config.yaml
win_length: 512
targets: ["number of digits"]
head_dim: 48
positions: "rope"
pooling: "mean"
loss: "cross_entropy"
residual_init: "scaled_by_depth"
beta2: 0.99
eps: 1e-08
one_sided: false
steps: 13100
batch_size: 128
warmup_steps: 260
Rows from block 2, named by matrix and row number. Rows with one number belong to one neuron. Each number is 128 + 32 x the weight over its row's rms, rounded and kept within 0 to 255. All counts start at 0. After the name is the row's rms in percent of the matrix's.
# gate: MLP gate (model.blocks.2.mlp.gate.weight, 672x256), inputs 128-255
# fc1: MLP up (model.blocks.2.mlp.fc1.weight, 672x256), inputs 128-255
# fc2: MLP down (model.blocks.2.mlp.fc2.weight, 256x672, transposed), outputs 128-255
gate.415 112 [ 54 126 129 159 148 122 144 141 163 123  96  83 148 162 135 161 135 160 155  95 142  83 100 131  98 183 126 104  48 179 167 141 167 146 105  71  96  81 155 123 105 113 158 197  89  89 127 112 142 134 162 110 166  91 103 123 132  86 116  77 137 113 145 124 137 163 119  94  98 101 152 150 126 104  99 113 124 146 143 197 117 135 134 130 120 109 153 153 140 161 117  77 111 152 153 137  99 145 183 143 245 162 127  85 188 109  93 108  96 112 156 119 115 148 112 106  89 144 136 175 137  91 135 130 181 169 140 155]
fc1.415 114 [151 165 124 147  81 109 111  98 107 136 153 127 110 137 105 137 121  94 112 204 121 193 116 122 126  87 109 162 186 109 166 134 136 154 114 111 122 101 123 106 159 135  85  55 123 179 147 152 113  92 136 164 128 132 152 146 105 150 138 147 136 105  81 153 125 104 158 127 139 117 185 209 164  93 128 128 124 142 136 100  97 122  95 145 118 119 167 114 170 136 139 194  91 136 108  61 157 101  81 124  75 103  83 157  94 121 109 187 132 121  87 164 131 105 118 123 137 129 106  71 105 223 151 161  44 132  99 117]
fc2.415 106 [102 116 159 124 158 143 103 146 161 127 103 151 149 111 139 119 131 175  94 176 135 161 135 108 166 145 127 144 116 100 124 131 167 138  93 102 153 174 115 145  96 112 169 145 153  61 101 152 147 116 115 125 118 147 175 111 137 125  58 123  82 155  96 162  96  87 109  79 120 134 116  78 143 138 101 150 152 170  78 160 117 178  55 177 103 144 122 140 110 134 132 141  94 119  88 174 143  86 186 101 100 140 175  80 122 107  72 153 117  98  97  71 114 113 171  98  45 144 158 162 108 111 127 152  90 168 132 145]
gate.416 108 [ 91 130 100 125 161 142 132 134  86 149 119 134  84 133 134 100  95 103 138 154 142 130 183 135 179 134 153 130 145 120 128  92  76 128 149  97 131 101 131 130 146 141 205 127 142 146 157 163 119 141  85 179 161 100 130  81 167 136  81 148  75 188 121  92 205  63 144 149  81  97 113 134  89  85  97 111 117 107 165 124 138 144  79  97 127  80  78 182 126 220  81 121 162  93 172 114 115 145 182 136 106 157 121 120 176  75 134  85 160 105  94 118 173 134 112 138 132 180 133 107 127 123 133 126 100 106 136  81]
fc1.416 105 [ 78 108 110 118 163 157 143 183 118 154 145 147  72 125 165  88  95 110 104 147 189 122 175 184 170 113 127 132 169 169 119  70  66 139 106 104 142  65 121 157 135 144 156 165 141 170 149 171 143 135  81 193 123  97 144  88 158 185 111 130  96 180 124  85 168  60 128 120  95  90 111 108 122  69 129 138 144 115 157  83 128 113 122 132 123  85  72 162 130 188  97 127 124 109 154 132 111 121 200 127  99 176 119 124 160  83 148 102 177 104 146 116 150 128  99 142  98 191 122 130 117 138 121 103 130 116 124  98]
fc2.416 110 [134 140  86 119 133 149 131 130 149 149 126 154  82 147 132 148  97 173 116 185 127 136 112 153 146 126 145 118 126 158 111 109 170  77 163 143 132  76 133 137  90 135 102 114 163 117 145  97 126 186 171 138 124 139 133 175  93 116 192 119 149  85 210 163 105 187  92 105 157 174  91 124 175 177 108 148 102 119 118 112 103 151 173 151 117  68 103 107 126 135 116  81  93 146 123 170 120 119 128 117 119 136 108  59 142 155  91  90 101 142 169 175  65 127 147  86 167  76 130 156 135 143 150 117 142 140 121 168]
gate.417 095 [174 131 209 161 159  83  91  56 126 175 117  82 139 154 112 118  85 139 136 114 149  93 166 147 109 181  63 113 212 120 126 124 196  63 134  99  94 102 120 154 180  99 126  94  92 114 135 108 123 120 158 135 150 137 113 123 160 112  94  99 125 124 133 131 122 126 114  83 142  65 149 174  84 136 103 105 123 126 169 159 110  89 173 103 141 117 118 113 136 120 154 119 118 141 117 146  88 155 118  81 110 132 142 163 110 145 150  94 135 128 130  87 114 130 128 135 162 155  74 101  89 142 121 117 135 200 139 181]
fc1.417 094 [ 99 102  82 116 116 135 146 189 102  95 143  98 124 105 116 115 167 102 172 114 132 146  57  82 154 128 182 113 109  92 119 141 124 167 165 184 163 138 174 142 102 126 124 156 106 115 157 145 141 142 112  76 136 131 155 119 112 132 154 122 116 130 131 134 120 159 197 137 107 181  72 112 143 106 149 150 176  97 130 100 163 178  96 138  89 148 159 156 118 121  83 151 183  90 137 159 128 142 164 163 147 108 191 118 162 125  68 131  88  61 123 120 167 122  81 142 113 122 138 180 115 176  73 171 111  91 108 154]
fc2.417 099 [129 136 181 183  87 114 112 146 122  91 151 110  91 173  99 131 123 155 150  89 143 107 111 141 106 110 101 152 153 123 107 145 112 101 111 142 148 144 195 103 165 111 148 137 137 122  80 138 108 107 135 102 122  89 164 111 102  90  68 151 126 138 125 164 110 101 103 138 153 120 129 159  78 156 149 123 110  56 165 121  98  46 123  58  83 146 134 170 143 172 124 122 153 119 139 177 149 154  91 103 130  83 169 201 107 106 151 142 125 104 121 161 132 103  75 179 131 223  86 140 128  85  78 111 135 121 106 179]
gate.418 120 [169 147 126 191 121  88  94 128  73 123 123 164 117 145 124 152  84 142 115 103 114 117 160 113 168 117 131 131 112 145 159 119 136 118 114 193 128  88 123 137 124 108  68 116 116 104 150  75 123 127 127 126 111 136 179 173 134 105 117  23 103 127  93  40 100  60 176 104 101 138 169 145 120 105  85 104 133 148 142 104  91 134  95 150 159 136 182 148 108 104  90 134 143 122 116  79 105  46 152 123 103 100 158 130 181 131 189 110 137 103  98 121 107 108  73 129  93 163 125 137 146 156 161 165 143 118 129 111]
fc1.418 120 [ 68 133 150  58 134 143 175 156 165 135 154 110  80  91 141 127 133 108 148 127 147 159 132 149  77 184 111 143 107 145 155 156 205 146 135  55 157 173 106 113 160 109 148 139 130 181 129 161 126 105  99  92 156 141 103  81 104 121  82 199 164 111 145 180 156 153  54 154 143 160  91 127 126 117 155 130 121  61 172 140 173 133 124  97 133 119  98 166 163 171 162 131 148 113 157 210 112 114  81 131 108 150  97 123 120 109 143 157  85 195 165 131 139 117 152 100 125 128 150 138 151  99 135 136 143 129 114 154]
fc2.418 115 [192 134  94 193 132  88  91 111 130 131  77 176 140 201 158 133  93 171 112 116 103 121 118 114 136 121 117 110 145 136 139 108 149 139 166 122 152  88 155 116 145  57 157 139 135 121 125 100  98 128 135 125  98  91 154 173  99 172 144  70 111 193 142 152  93 156 143 100  89 106 145 113 129 168 185 133 138 120  78 170 147 102 186 108 118 167 196  72  40  88 112  93 116 131 146 101 131 137 135 103 100 105 139 164 149  82 142 124 124 121  97 157 121 132  92 103 121 114 148 167 135 177 174 120 136 141 135 135]
gate.419 099 [127 130 123 139 184 129 102 137 107 110  95 165  26 127 184 133 200 110 119 103  91  91 123 173 105 182 157 123  85 125 105 132  25  93 171 158  71 102 131 122 101  93 161 108  87 110 133 112 115 102 155 103 148 101 157 171 109 106 110 122 139 135 101 110 188  70 141 132 147 167 147 128  94  75 107 109 143 189 111 141  71  90 137 113  93 145 123  77 157 124  99 116 149 143 115 214 141 113 130 104 141 149 132  82 114 113 127 147 135 121 126 214 114  92  91 108 196 112  33 148 133 130 150 143 130 126 152 205]
fc1.419 096 [108 134 123  95  95 152  95 147 129 177 108  85 209 144  69 110  74 138 164 144  94 150 101  66 132 126 148 120 151 143 124 104 155 190  72 162 188 135 106 108 115 135 123 154 130 164 118 122 131 112 118 115 140 158 120 104 114  87 141 111 106  93 115 100  68 167  74 114 108  94 125 129 160 162  98 145 142  93 106 135 191 197 195 101 129 108 124 132 117 113 149 143 141 160 153  52 123 125 117 149 124 115 172 208 129 129 133 138 130  83 112  84 130 189 159 131  83 187 129 147  99 155 138  74 121 163 101  67]
fc2.419 100 [ 97 107 104  83 120 159 111 113 172 125 200  96 126  87 145 109 113 131  93 138 146 124 186 112 125  93 148 111  74 105 135 167 153 137 163  97 154 154  77 123 101 161 135  92  77 107 159  76 134 153  59 160  62 141 173 119  98 109 110 128 119 131 148 162 123 186 154 154 125 127 179 121  61  53 183 107 104 112 148 122 154 149 184 112 120 112 156 119 120 197 155 136 144 115  88 210 125 106 112 115 164 152 109  92  53 147 112 128 138 134 105 186 117  87 108 115 101 122  89 148 103 158 162 142 142 146 141 159]
gate.420 085 [140  56 140 138  77  67  84 115  51 111 107 173 101 161  80 164 102 177 156 161 101 157  76 129 135 165 120 123  93 122 148 147  96 109 127 154 187 125 133 147 146 121 161 204 110 194 142 122 110  90 131 124  95  70 130 120  96 138 126 191 175 102 131 125 127  83 101 142 124 100 161 180 109 103 102  97 164 123 108 119 140 124 196 135 110 156 113 153 119 153 138 142 175  77 148  82  94 163 172 127 115  79  68 166 113 123 126 100 170 158 131  89 158 114 124  93 123 119 110 116 129 111 108  76 113  86 172  75]
fc1.420 088 [122 137 102 166  91 118 124 165 150 160  92 115 156  78 204 101 148  99 107 115 109 134 134 123 140 113 125 122 111 111  70 105 153 179 122 130  88 112 133 158 140 134  48 130 178 170 110 160 128 193 143 108 127 173 117  62 119 119 166  68 106 148 113  96 114 156 143 141 132 128 112  89  65 136  97 168  96  93 118 147 131 169 131 128 144  90 144 101 101 109 209 106  97 127  61 160  74 166 101 106 116 151 178 156  94 142 140 130 104  53 140 196 114 177 120 116  96 131 142 102 133 159  99 162 101 148 104 140]
fc2.420 085 [151  95 153 127  60 154 153 103 118 149 173 137 151 103 101 158 106 150  90 124 134 119 146 150 123  73 119 137  75 133 162  97 144  40 150 144 134 130  83 168 116 146 114 127 166 161 171  93 127 171 153 108 113  61 116  78 227 113 138 144 137 157 104  90 109 160  81 115 103 167 153 114 109 136  50 115 142 107 104 202 165 148 180 177 122 103 111 107 126  94 111 182 134  93 184 121  91 131  55 156 133 135 118 103  84  98  98 121 168 162 157 157 166 136 116 147 116  39 131 164 134 170 152 109  51  71 165 136]
gate.421 085 [139 145 134 189 127 195 122 118 136 147 154 171 119 128 151 154 163 107 128 100 105 113 178 116 144 141 135 130 144 112  70 137 119 113 101 126 110 158 142  93 164 140 112 161  67 164 132  72  99  82  98 105 179 135  68 177 150 144 161 194  99  92  89 148 124 101 146 131 167 207 172 143 194 171 116 160  53 155 125 112 130 112  80 173 119 139 104 136  53 112 133 112 155 123 108 124 129 229 112 111 126 127 158 125 118 122 151 124 105 146 101 103  91 133 129 189 169 144 172  78 136  89 167 105 177  81 203 120]
fc1.421 077 [ 61  92 127 153  49 144 105 133 118 151 171 176 140 152 110 142 119 154 118 143 208  90  95  96 125 153 165  85 186  62 164 150 169 161 183 119 128 164 173 142 148 114 174 154 147 128 112 102  93  82 148 102 153 106 181 174 112  66 163 103 175 108 173 175 101 137 111 102 120  97 116 129 120 204 134 119  88  99  89  92 151 137 156  87 127 110  66 102 137  92  88 114 135 152 115 113 133 147 168 115 136 108 148  98 161 144 128 134 221 145  81  90 143 106 152 163 135 161 120 112  89 104 192  95 156  67 143 144]
fc2.421 086 [147  86 111 178 144  86 133 217 133 195 127 106 115 146  95 148  89 130 104 149 168 138 137 123 131  79 109 135 137 111 174 107 108 138 151  67 139 137 199 167  80 139 139 167 139 118 119 153 161 131  66 143  60  50 157 109 219 127 133 149 102 122 121 126 108  96 167 128 123  92 146  97 117 120 114 118 147 138 163 181 129 125 152 144 107 108  82 156 202 137 154 160 142 178 143 151 128 128  92 106  85 109 180 106 196  92 152 121 211 162  97  74 207 111 114 163  35 163  84  99 106  97 160 155 116  95  76 151]
gate.422 086 [116 109 140 174  97  43 181 105 128  83 150  92  99 135 150 128 119 114 152 100 120 111  79 110 157 113 118 135 156 174  76  98 145 103  70  95  73  88 150 119 156 139  62 150 126  94 126  76  91 113 130  81 154 166 121 154 140 154 162  89 193  73 145 129 166 167 115 188  95 150 153 164 115 127 135 123 154 150 215 207 165 145 150 122 141 176 158 102 115 161 126 157 113  94  76 121 154 130 128  98 167 190 103 145 118 179 114 114 112  90 138 148 161  66  77  72 107  96 161 155 190 111 122 141 177  64 149 160]
fc1.422 088 [134 128 110  94 172 124 156 162 181 143  91 147 100  60 102 119 148 155  87 103 153 116 142 160 157 160  88 138  75 103 101 172 102 217 145 144 148 130 113  56 177 110  96 143 148  97  97 166 142 145  92 145 132 111 145 124 108 136 205 140  90 134 110 164  98  80 169 119 124 105  94 149 116 160 124 130 145  82 111 117 147  86 186 176 142 119 148  73 118 162 143 126 151 120 122 133 122 114 124  28 100 172 106 213 144  45 158 120  90 104 119 144 154 180 171 118 163 125 173 126 206 102  74 156  91 134 106 125]
fc2.422 092 [ 68 111 123 127 118 147 108 177 103 124 165  54 179 152 168 175 101  60 145 129  61 167 136 115 126 190 165 131  87  97 118  49 143 127  75  97 179  93 175  98 140 134 131  99 110 142 131  98 138 119 193 158 149 169  57 112 165 116 133 135  98  78 123 147 155  81 159 178 133 135 115 122 105 171 171 138  90 167 119 141  28 186 124 117 164 176 167 187  80  87 144 187 125 121 124 131 133 155  94 107 127 127  78 101 148 217 147  86 102 144  98 128 128  59 135 132 168 117 143  65 165 130  76 132 150 129 124  93]
gate.423 121 [167 149 145 155  92 153 129 101 104 166 101 114 204 168 142 162 101 166 149 166  98 196 154  91 122 160 155 130 133 111  71 109 114 146  75 181 139 112 146 154 139 118  95 158  92 139 132  80 102  80 196 165  74 148  98 148  78 104 102 148  75 113 207 103 157 170 130 168 123 118 126  89 172  51 146 133  86 106 113 118 122 116 122 171 130  84 173  26  64 136 109 179 132 151 131 144 152 114 116 154 189 229 140  95  97 130  89 139 108  78 147 175  74 125 141 158 109 111 181 168 130 123 140 136 160 136 173 126]
fc1.423 119 [103 105 109 107 197 144 136 106 178 101 104 156  75  92  94 122 141  69 107 125 105  75 135 155 173 170 127 111 138  91 189 139 141 187 167  75  67 154 124 131 152 121 166  72 119  89 158 130 135 102  77 101 165 148 129  76 152 147 171 104 168 167  73 122  65  70  94  89 144  72 141 145 109 236 170 113 157 147 147 123 114 131 122 123  88 138 108 203 175 172 118 117 119 121 138 143 103 165 151 123  94  72 144 121 144 182 128  72 153 127 138 135 163 151  89 103 138 184 148 103 119 155  68 128 100 138  77 123]
fc2.423 105 [110 115 193 124 114 158 115 134 113 185 147 164  55 105 195 165 171  83 162 124 133  91 128 122 136 141 110  43  87 145 149 103 155  71  94 154 148 142 144 129  95 123 148 151 170 180  99 167 136 175 100  94 160 141 154 142 140 152 162 171 114 159 106  83 156 146 144 111  79 135 129 122 126  96  80 154 142 118 152 112 119 137 137 172  83 143 150 104  92 108 141 122 161  99 119  93 153 135 161 120  82 125  98 170 131 146 112 115 217  67 123 105 156 103  83 152 133 181 110 142  83 107 167 132 145 152  76 136]
gate.424 129 [172 113 110 101 132 103 130 165 175  95  78 133 102  46 107 176 110 139 153 107 134  82 149 164 161  97 100 154 131 170 114 151 127 148 112 112 181 104 129 114 133 101 125 137 137 103 138  74 118 109  93 167 125 198 113 140 130 125 125  77 176 167  62  89 102 135 159 118 193 121 149 160  39 129  68 161 133 117 170 159  88 153  70 186 153 141 184  63 105 154 137  41 137 125  61  90 127  74 118  94 151 165 132 116 134 122 123 123 154 138 151 127 137 121 105  88 137 111 100 131 145 185 104 177  72 166 107 109]
fc1.424 123 [ 99  84 122 130 126 141 117 140 127 173 134  89 125 240 128  76  82 109  88 167 188 142 140 138 133 112 152 127 118 173 140 137 134 196 121 141 100 104 184 128 128 133 140 111  91  62 111 170 156 163 157 137 126 147 120 117  95  83 128 166 100 147 167 144 172 130 141 148 110  88 126 129 155  90 162 113  95 135 117  96 102 116 136 100 160 178  86 151 160 152 137 170 121 122 162 144 124 176 152 105  66 132 106 178 124  56 157 136  86 131 177  61 142 185 154 209  91 134 171 155  80  90 116  99 127 140 162  91]
fc2.424 111 [147 150 141 121  97 122 153 129 145 116  94 131 176  85  92 123  96 171 130 111  75 126 219 103  95 128  84 134  82 118  64 146 167 155 147 146 103 135 127 141 178  47  80 172  97 132 159 122 130 101 125  68 162  89 109 135 151 179 107 136 184 146 124 107 174 135 140 104 195  96 143 133  77  95 177 148 134 130 110 116 108 115 133 163 120 123 179 123 151 133 137 197  98 204 105 124 145 118 109 146 159 121 140  77 135 126 125 148 189 116 108 108 117  81 110  96 116 112  84 119  91 111 170 187 100 165 150 171]
gate.425 135 [104 138 132 177 152 170 166 118 150 125 164 124 136 127 130 199  88 135  93  85 138 102 142 137  92 228  85 115  98 103 105 184 100 151 156 171 150 139 152 145 134  79 149 124 122 134 139 163 145 128 132 101 130 116 104 168 105 125 142 110 110 114 136 145 124  87 187 130 165 140 120  73 143 179 172 133 128 119  88 139  74 150 113 134 113 159 156 110 135 152 172 152 115 179 124  82 110 165 148 143 130 143  52 117 157 124 107 187 215 126 144 126 104 179  90 129  81 163  91 115 151 100 113 113 134 121 171 141]
fc1.425 122 [ 98 137 122 161 143 170  97 140  98 132 141 182 175  59 144 186 143 128 118 111 127 117 110 167 147 154 104 141 134 122 100 197  71 138 132 183 114 101 136 105 165  67 103 129 118 124 143 166 130 141 134  89 108 117  58 126 100 127 125 169 119  75 153 167  96 120 125 139 126 175 130 119 119  83 153 119 129 147 122 116 138 192 128 151 144 165 182 101 101 124 141 159 141 122 109 112 111 122 134 189 132 136  21 166 113 116 147 162 208 114 124 147 139 149 108 154 121 101 166  85 135 115  75 156 103  46 139 168]
fc2.425 104 [119 119 120  42 116 137 136 128 146 131 164  55  82 155 117 122  66 118 113 149 133 165 138 134 102  60 118  94 124 126 105 125 171 150 136  73  84 138 140 122 137  77 160 126  97 170 123 122 103 131 119 188 131 179 124  94 160 117 145  77  99 114 135  93 118  98  95 139 128 160  79 128 122 135 148 139 105 113 132 182 118 159 103 200  78 139 122 122 135 174 103 136 133 110 134 172 137 104 115 127 109  90 139 130  60 100  26 111  57 129  76 122 109 117 136  37 133 191 133 140 137 154  65 139 131  81 127 173]
gate.426 118 [154 144 150 166 187  83 187 124 105 149 180 130 109  97 174 136  93  92 114 109  73 131 103 141 176 105 112  79 153 102 102 118  72 135  99 133  74 153 119 107 136 129  99 174 132  78  44 154 120 124 135  84 107  99  67 143 135 109 123 118 188 130 123 148 144 134 119  79 106 137 146  90 103 137 128  94  97  70  85 155  96 143 118 115 127 143  49  23 101  66 157 110 127 110 139 126  92  96 158 120 137 155 106 143 111  95 127 135 183 113 150 143 126  98 187 136 124 132 154 103 115  99 122 158 183 140 117 156]
fc1.426 113 [ 98 131  93  97  40 151  87 107 134  96 107 149 143 139 123 108 169 166 134 147 166 134 132  97  82 157 137 170 105 154 128 151 178  98 169 118 160  68 137 160 102 120 147  72 130 185 189  97 122 132 110 153 132 141 167 118  91 144 143 146  53 144  77  96 116 108 123 196 164 115 101 137 146 114 135 170 146 179 185 109 141 111 142 150 141 140 161 203 131 203 119 126 131 133 115 155 159 146 103 139 118  82 162  92 146 152 140 113  59 137 114 129 116 153  76 133 136  81 122 197 155 162 119 107  75 130 120  93]
fc2.426 099 [128  99  87 145 151  81 171  94  98 108 136 156 142 164 169 113 123 108 162 170  77 129 170 150 202 151 153 121 149 141 145 185  95  79 128 107  99 113  79 133 170 174 117 147 155 105 128 136 131 146 107  78 132 163 133 120 185  85  96 129  96 102  92  86  90  60 150  97 170 126 162 149  97 107  84 157 166 148  88 140 116 103 157  47 152 121 131 103 159 176  91 164 154 121 133 133 180 109 151 131 151 138 109  88 153  97 137  96  97 146 109  65 122 151 128 140 161  47  90 163 172 139  98  85  99 142 121 175]
gate.427 110 [192 109 120 122  82 177 108 117  70 145 124 112  83 143 138 157 128 141 135 144  92 120  89  71 130 181 105 169 137 146 118 134  58 151 102 163 141  94 178 130 170  81 130  95 107 120 137 160 131 180  95 116 155 136  96 132  97  89 104 119  80 121  95 134 119 144 157 133 191 118 103 180  77  80 147  93 127 159 129 138 181  98  42 167 153 167 184 131 116 141 139  68  81  84  63 152 151  91 177 177 109  73  98 174 176  60 129 109 114 140 134 155 159 120 113  94 134 186 121 170 111  99 142  79 141 126 107 191]
fc1.427 117 [ 57 164 124 134 179  87 121 106 129 105 171 139 124 123 128  77 157 146 123 108 138 128 143 195 132 107 160 156 120 137 194 107 216 140 133  95  80  79  85 154  99 137 101 136 138 115 104  84 126 147 144 127 129 165 161 133 127 155  96  89 119 149 121  82 117 109 122 107 151 159 145 129 166  71  71 161 125 116 132 129  93 121 135 140  95  70  75  77 125 128  95 134 131 155 162  89  94 178  72 127 103 112 157 100 159 138 186 139 158  98 105 102  85  69 151 144 151  78 124  73 128  95 163 204 142 143 116  81]
fc2.427 101 [ 91 146  79 116 128  71 118  94 144  99 123 109 120 137  71 165 153 110 146  93 100 117 117  98 133 161 110 116  55  87 125 119  88 142 168 149 142 136 198 109  88 117 136  92 111 154  96 156 115 118 134 163  74  91 134 130 136 121 162 136 153 186 145 186 158 117  79 151 139 147 170 126 130 112 105  86 126 107  59 148 151 103  72  89 106 111 165 220 128 189 111 149  96 125 189 199 124 129 182 157 159 152  99 157 130 136 123 170 132 107 163 102  91 121 100 117  80 120 195 191 158 135  99 147 114 160 110 126]
gate.428 095 [137 163  95 166 173 123 183 168 172 132  82 154 135 109 147 107 141 125 119 126  90 144 114 108  71  95  83 118 127 124  59 182 210 201 126 179 126 164 179 149 161 150 135 140 148 160 124 144 108 130 124  97 150 140 185 154 166 182 112  83 110 162 139 127 132 127  84 163  70 145 122  85  80  86  95 141  94 145 184 129 124 109  90 155 123 137 209 117 111 101 146 149 121 135 128 109 153 142 118  82 128 120 167  80 116 135 108 149 107 129 137 180 140 102 158 102 131  82 154 142 164 157  97 176  99 134 170  34]
fc1.428 097 [127 125 126 157  87 170 108 146 136 146 178 134 115 148  99 134 102 180 131 175 129 149 117 178 146 124 148  89 152 107 123 106  73  58 146  37  92 131 134 135 117 143 118 155 100 150  99 120 184 114 146 193 123 105 133  85  95 143 154 112 134  80 116  99 132 128 142  90 148 153  78 164 166 173 148 127 132 162  72  92 157 178 130 118 174  99  71 177 151 123 108 161 116 165 128 137 118 104 162 160 114 216 118 168  95 145 136 131  95  97 143  47 156 111 134 159  75 110 104 112 114  43 199  68 128  98  98 220]
fc2.428 105 [170 108 137 149 147 130 146 145 217 162 127 105 117 139 115 154 148 104 145 129  86 125 133 111  70 172 137 147 132 108 178  90 102  83 151 158 137 171 126 134 157 170 111 129  91 129 162  56 142 105  85 118 153 102 104 129  94 118 117  96 147  93 192 145 116 170  90 140 103 148  94 121 126 160 195 155  91 121 104 125 193  70 125  56 161 148 124 127  96  99 130 134 103 117 107 139 117 123 113 146 149 167 159 114 163 140 137 178 148  99 111 178 130 121 175 156 186 145  76 122 131 124 182 204 103 110 179 104]
gate.429 103 [155  87 169 162 135 127 104 114 105 114 208 155 161  71 137  94 192 118 156 131 108  71 105 125 135 106 141  96 153  95 160 112 127  98 135 103 128 157 109  93 144 125 122 157 209  85 149 128  90 125 149 143 151 109 118 153 133 114 196  97 108 169 147  96 153 103 156  98 135  78  79 123 119 113 159 109 103  78  93  69 136  77 104 137 201 135 121 106 183 172  75 215 128 124  74 131 146 123 136 133 117  52 173  77 118  93  97 167 150 131  67 111 164 149 104 147 121 161 143 136  56 218 154 132 127 107  98  83]
fc1.429 104 [150 109 103  90  84 160 122 161 144 127  29 115  78 190 123 150  74 135 117 141 150 134 117 118 154 222 134 143  86 140 177 163 146 131 153 113 118  84 120 141 135 165 154 125  84 175 136 152 154 181 119 101  53 133  80 101 145 169  73 155 124 109 101 135  78 157 141 140 123 125 151  83 144 171 186 163 154 146 171 194 137 144 184 150  87 141 146 102 109 134 149  82 176  64 119 108  74  87 149  35 122 150 113 111 145 164 131 102 103 138 151 154 146 150 138  88  73 141 126 134 206  67  64  64  93 161 114 138]
fc2.429 100 [149 127 136 160 158 138 153 147  54 151 144 169  89 112 101 127 107 138 125 160 106 148 135 133 126  91 140 162 114 108 175 159 179 194 139 132 139 134  22 116 112 124 186  53 131 114 133 122 104 158 135 107 156 158 152 134 154 177 151 166 103 155 168  98  77 107 124 172 126 134 104 115 146 132  98 118 104 117  66 163 142 173 132 114 116 142  94  88 176 138 125 145  94 123 152 130  89 117  18 171 132 112 162  94 109  72 121 181 116 177  76 148 115 183 130  34  80 127 178  71  92 160 121 162  99 121 132 117]
gate.430 135 [147 132 124 123 128 149  95 134 118 146 149 157 122 160 128 120 142 170  85  83 130 114 106  98 105  66 174 166 163 100  83 127 160 157 112 138 153 183 189 140 179 127 157 137 110 114 161 103 146 114 172 158 161 106 192 108 118 134 128  94 136 137 139 129 163 130 176 135  86  88 115 119  82 142 148  90 170 127 112 131  66 166 206 113 145 107  83 132 116 125 134 201 164 192  59 150 148 169 125  91  94  64 121  85 154 180 157 143 215 158  98  67 105 198 141 188 173  95 103  70 107 157 118 152 113 160 119  61]
fc1.430 121 [147 133 108 126  40 153 117 144 135 114 145 120 162 101  71 107 121 118 121  55 136 178 158 169 137  89 108 136 156 100  61 137 103 151  83 163 119 135 114 149  92 114 163 120  71 152 123 166 148 100 148 128 132 151 137 140  89 169 161  94 169  82  83 132 187 120  61 116 195 164  87 155  33 127  57 140 116 182 103 188 125 100 136 171 198 104  99 164 102 127 125 172 105 106 163 148 153  75  93 118 136 112  96 124 127 139 133 142  92 128 206  85 168 154  79 133 142 141 131 146 166 125  83 137  80  92 146  90]
fc2.430 108 [108  95 178 118 163 140  55 123 127 138 145 166 110  99 168  94 133 188 195 179 140 133  73  98 137 138 132 100 108 159 150 116 120 140 107 121 154 100  85 169 151 120 119 153 151  79  92  94 127 162 124 114  98 112 149 126 157 114  79 131 104  96 188 111 122  93 152 138 143 154 140  79 134 132 144 104 122 146 132 138 107 187 158 152  84 109 116 124 100 118 152  99 105  58 115 124 173 154 116 146 118 129 141 112 146 105 129 129 144  87  77 113 112  88 158 162 166 177 155 131 150 125 143  97 156 127 173 195]
gate.431 097 [155 114 151 178 123 165 153 119  98 138 128 103  58 148 143 106 112 187 159 109 135  88  96  86 102 136 142 157  72  94 147 141  94 144 193  93 156 110 114 132 134 107 176 133 160 130 130 120 104 138 185  78 131  62 103  72  83 154 100 117 112 132  93 162 112 108 144 129 170 138  97  74 104 168 119 122 157 112  52 164 155 139 116 141 162 102 154  67 119 157 107  83 128 157 154 189 112 143  84 157  74 121 106 169 103  97 173 108 111 136 134 161 176 134 142 159 179 143 169 101  60 109 121 124 142  95 123 144]
fc1.431 090 [135 150 151  89 116  75 119 136 167 103 154 136 192 104  89 171 141 125 134 157 112  98 116 188 169 165 107 120 100 157 116 126 125 105  44 166 144 120 123 169 125 125  88  97  85 118  84 177 146 120  94 182 129 176  92 184 136 121 138 128 133 139 148  96 166 116 129 145  86 105 149 165 188  84 104 100  91 122 152 104 115 135 114 156 157 174 120 205 143  79 131 135 171 129 101  83  99 114 146 154 149 152 148  92 136 163  65 136 152 114 123  68  87  96 167 106  95 148 126 154 176 109 125  94  81 142 155  97]
fc2.431 104 [188 145 134 125 136 102 135 158 108 103 172  50 110 127 123  97  68 138 120 100  88  70  72  89 115 151 133 192  75 176 115 161 101  83 134 168 182 110 118 162 144 148 139 157 105 216 149 130  84 131 107  89 124 102 146  98  87 163  89  94 149  87 154 118 164 144 131 128 137 137 107  79 116 209 157 128 169 133  94 144  51 119 109 155 197 102  76 138 130 165 170 180 179 141  91 165 163 113 137 105 134 152  83 118 100 134 156 114 136 165 149 108 142 137 174 149 153 143 116 136 107 142 111 128 120 141 144 177]
gate.432 106 [128 126 116 147 136 105 183 122  49 106  97 167 173 109 116 146 141 103 114 177 134 140 100 130 156 144 149 130 141  95  95 142 112  99 120 124  96 183 151  75 139 131 161 153 184  75 138 131 155 126  71 136 173 116 140 126 179 109  89 158 122 104 107 118 124  97 135 138 151 151 171 137 118 127 241 132 121 143 130 193 126 124 159 140  93  85 142  55 120  84 103  94 127 139  90  80  88 109 135 169 129 138  81 181 104  83 146 104 126 128 129 158 149  66 148 123 120 123 166 147 148 178 137  95  75 178  94  56]
fc1.432 100 [170 145 113 128 145  69 131 112  81 109 136 136 189 106 143 126 196 155 137 158 130 158  76 125 149 104 104 154 104  97 137 141 101 104  91 133  94 167 141 121 137 155 153 104 184 104 142 151 158 127  73 139 134 142 129 138 149  82  68 108 136 127 131 106 161 115 148 179  96 174 176 111 103  81 219 127 114 130 101 167 133 147 200 131 129  84  95  73 125 113 109 141 126 109 106  42 124 118  99 126 131 111  89 154 119  93 133 119  88 124 172 126 126  50 156 138  94  53 137 151 135 162 102  97 115 186  62 105]
fc2.432 100 [ 85 135  82  95 110 157 115 108 149 111 122 117 109 137 159 118 113 164 110 139 129 136 136  94 168 171 142 137 138  79 160 157  84 145 125 134 164 105 134 218 143 144  97 102 120 125 129 165 152  94 148 111 115 105 143 154  56 105 174 115 120 143 157 106 111 116 128 150 110 174  58 119 171 101  55 107 125 114 131 121 132  97 162 125 157 137 155 104 134 174  56 146 128 157 133 211  91 149 152 111 130 139 155 109 131 122 133 110 140 127 186 119 131  98 126 125  91 102 178 112  97 130 151 112 172 110 128 159]